A small self-supervised image encoder, trained from scratch.
Model: arch resnet_bottleneck, norm batchnorm, depths [4, 4, 4].
Training: muon at rate 0.015, 1700 steps, batches of 128.
Rows from block 2 of a small self-supervised image encoder, named by matrix and row number. Rows with one number belong to one channel. Each number is 128 + 32 x the weight over its row's rms, rounded and kept within 0 to 255. All counts start at 0. Numbers have three digits each. After the name is the row's rms in percent of the matrix's.
After each channel's rows are labels from the 100 images, of 14976, where the channel reaches its highest value: "lies over" is the class under the peak. Only what is clearly more common there than usual is listed. The data: pictures of board games with random positions, seen at a slant.
# convs1: 3x3 conv (model.blocks.2.convs.1.weight, 48x48x3x3, each kernel summed), inputs 0-47
# convs2: expand pointwise conv (model.blocks.2.convs.2.weight, 192x48x1x1, transposed), outputs 0-95

convs1.46 092:130126131135135145079137078145152148196125095111123168147184153079060149099112124153082193120100167105089190143117169110147144136115145123106181
convs2.46 108:184133062153137134113164154128078106156117107085130134096085103107145092106173098123107095128117144096108070090114114154133135115116175114069117111175153139128142081118137158091161128176146115158111115121097092108105166105150173054116131146104098093164135139098123062063062159110110193168
lies over: piece of the second side

convs1.25 080:145094126181200170146166102098119145154136190146138202116140147128118110096167068096091138147116181124143132109113118114120149195105155185138124
convs2.25 097:189129095147094134141176107160096106140124131119153137107171159154092121163144078104092143139048138071092189158102115117170104141208083161137189085049102102091208112133114150129140111130137137069119085105127121082080151081120073084165097138089148179158142120083100118143136136115157130103
lies over: board

convs1.9 099:199131134242124117126135103125092123141130120116122116184122133096093182151116138105116086157162115090149143129134135118150198166112081114075131
convs2.9 104:148147193141129084123114114151117115140138135150086161160170154151081074164158097118136182124128118142152091126216097075100117153087101167114131157131089143073129164162110091140180140079106111171129163135123146122134191191096112101232136137097123080123120099148142087204124103163132079115
lies over: piece of the first side

convs1.0 121:109095135124164165155090112141098190135100136168182081195105082174166107138144079117102045127121121144095156109118142124096160119086141129164136
convs2.0 105:110125106100148158112107110094079111146100156188123077126189169145131102152116095094172108120068161129091110114136120138101147134127123081088157095168144169107102126137132121072113060139121146099101122160172075064160131113148099175150127197137094165175107084146136198077097119178120105104
lies over: board

convs1.41 099:132083156176092173152121157128062142062138081143137145180202134120113160143143115097118097159116148164127155095147115110136138150119095042124107
convs2.41 098:167102133074081173156061126172087112109128085137166146132089101112127098111129154096155133114138086132144100136120141093123084076132088117155118174165117128110116138109190119150143097092211093107107119170174131157123115193066105087151146180101117107124107097120126167113137123054154162175
lies over: piece of the second side

convs1.15 107:143150172051181190094128137149126119138111172114145107152169103094146116112181071130136145154096148108169147147154100069156097072105178130125135
convs2.15 095:073073153115143161127129139193171138141178189140171116143091078102210111150157170136110133082169100150140088100091137121133113126113148089163131109135154100137115076148198086196102122133090080136151154098148124126121111123107099108113162169095191133172087153144099131122126110095117138095
lies over: board

convs1.3 090:102209178175112128099102122141191138078178156105154143152144197148172126116137118193116159106135127098099107120105111151101141146153143066134145
convs2.3 104:128141132125108082162120152159151187122137139180117161171148091157106086146127101139130135114169126112170166101172101126104163091155121117149097126177182166121123120183071199161106070122120155058168122136153178114124169117110147153114113156141166128156094093109171167093143116130122101118
lies over: board

convs1.19 107:158138137089159115118182209177189148098161150104123161153185151139167119135114143156153139106110080101127158171156173125112082113166165131133174
convs2.19 103:093090113067043116135070146118131165115093126116051169143081111097100093141095095144133128114069094123119093146128126127135182055128097104104137120162116170097081090147178130137094129184063143073091078084143107092081106101115078110096118154170154138186096146114152124124141124069147128096
lies over: piece of the second side

convs1.4 088:111090093195132060088105149157126144179154165160137106066091113139096132091062114140133080116159118109147084141122147062099145120121156114162133
convs2.4 097:171078187126063059159122164142102075176176102095166115025107151112138112087076103151137102081090186103085064117144090130127110134173154061175154156111059120130103065168129126152120059182069071128153130111149060121181146112141135136093110083128137132121115172100120140123097127085094126112
lies over: board

convs1.7 104:125179182208126118115117145150110122147189088109124105095134110102074116101108139139129179197146145143121132084081114157091154178118137129175082
convs2.7 099:158131152158152182133125139134093112095132129199069149139116136141135139183132105164082184132173196120155081129097118118103109140163124110177144160099220192142149172068120146144155088144123090128083077123152174174136165134111157130168099087124125089104118095124139156110122074088123126128
lies over: piece of the second side

convs1.20 101:065081106112132129140143137137156087146090130135091113106066148152145064134084126139075105103098118165144151096125107155106109111102083207073167
convs2.20 096:151101128054135075201054151104130162138169080104106121130138125116101119106158132113142105112120108066163135176114135137147189143081152101211140157136121103141105129125077161124179126184076125140080150116128145160123127126141107083103104094170148181147126113095189132143121106140119183118
lies over: table

convs1.33 080:128076181119175105130178196142110111097168123113137131119175157141118175143093130184140117111136145104115153168080148149118139168211096092158099
convs2.33 095:106095115158112093060151109159075157143161158119097117176090098096099107141096109154129133118112123141089095099121112103111127084142076188103136091122159142107130129109095073185111133110095208131156157161168144114111140070137090148093109125119094084207146110107111116102149129148095113069
lies over: board

convs1.39 106:124137159150125161122122166153106105128190149123128150184074106173129114086117133103175151102098142155092125093093078166096181178133121119217124
convs2.39 095:158151089133070103162113184142115111089098159174209172113169136152105117154093074169092148150137140128148140132091123087070092110123090144074145089200131091078134116101089150084069111106129204113149095120094127110150059163136056173084126154132125121169153094098171166105106107133113103175
lies over: piece of the second side

convs1.32 120:125115114154143175182081070112118136156093112116111141170097091093094144147107122088119131177151173120072161167072161153200168099108147121104146
convs2.32 099:119137132076131175083123159128103132143077110133148141106160181138090117156221124115145089157078120148095075127136138093132089096115144121117151117152138101133167123089196131128182124149142154193125144159120124172164112093134114121167127140168152076111099094126179102140136135132125092133
lies over: board

convs1.47 131:117184115163094178112160130111069127106152135156136083154092151116108126104113180128190181108156170158179128161123120131180162199119094118105120
convs2.47 105:158080093135161096061122111179132113103135120111116083054074141071123097151129176143074167110164089126121192070107151068114126108135134117119175101111171191093149153071165075106156141103136145094103144039112191106130113124092098171134101122135101098104140071092163182099143102093200109070
lies over: board

convs1.45 092:127072087119183108134074095077119137157111118078110171130076097105065123161122135123147177145176103096119156103176126110114114079119093134136069
convs2.45 097:069104133167115106082223104130120111104128114052089235168165102143145087128089144113133108147110098191113092199122110076105142117117142162111174083125148155118151091085131114105141155089091072075137088151151098104114202054071153116141111151156092095166097114126103117156151108130126170151
lies over: board

convs1.2 103:071180144101099136119162110108149089099169111111108100075094102079167120113094116140108128147116082121088116125051090134103042108159123103133149
convs2.2 088:172151198147154146110140095101112144142129172098122072078162146141130172164080125092145099162162212121073143118077102110122110159151111083111075129160154175111157083165127148130120175118126094141161106122136169155163060165148122111081118117131192070095198136121159140138111179141121108107
lies over: table

convs1.11 123:159088073162131095109107153119121144112129146078129097147070101135106176091099207159130156137149084097143148125076168087156178107133105089157091
convs2.11 106:067093069066157180079134148148177081142082126138068124142119104116129095188109152138135074113119089126110040128145141140162169141142134089129181102105141183155107081126161145126077131115099092120128105168108150122077144161096130136114153096062144138080131181167112125151100136088110151078
lies over: piece of the first side

convs1.6 089:103132086122210120139100111120093139114116093087091126114073132124148171165073128154143192115141083119171155120199111079157143121110089091114103
convs2.6 093:147100080125095081077125147151146164115132149139132110121106128091193106168129139094139133060064076096105104134120076123172128098131123001143122139111165164055170104109112104062089158076165116131110055108132103150126154107090099126132145119121113134179074141146128081120107130152140138177
lies over: piece of the first side

convs1.17 101:113170159197125183181150150154084163132168153095145102190150142139174145133143145091110164157124119072116123101111152176155157180145121109174104
convs2.17 092:103100113127143152089132145128090109074092111151086112097113152188113146150091076150104176051150129108161148083137104092170099090153094155097174093149154134110131151118149108154154096111131107073071139165153114105131113093147137046099118090167131059119123158063137214157146114110116114074
lies over: piece of the second side

convs1.37 110:080108081121103092111098121086184144105103111086101086111102060106194087159136159141125148146161143078114101082112098116085131153120167146081153
convs2.37 096:080160116205176109134126140150132174135136135101123093174166108121131209095137113075135112153111151115126160126150094139122160116108156180135102073111065208133142134139122091124096125160160133128151146079071125110163148088142173182129126106124155100131111124137072132150074164143095166128
lies over: table

convs1.14 109:135157115122136125114126143156098108163120134128169111113152139150069094088168130093206137212138138193126144164143044085131148130104166110116106
convs2.14 100:128214092174108175157135085096121106133113104212134099115140133136133118061113067109146146204123123183108063146107151106132142129169058135109129114109160091083107078143144106134106163107132166149177137119127122083110161089140132115152119095119138099196143152118141076144110162088164136119
lies over: piece of the second side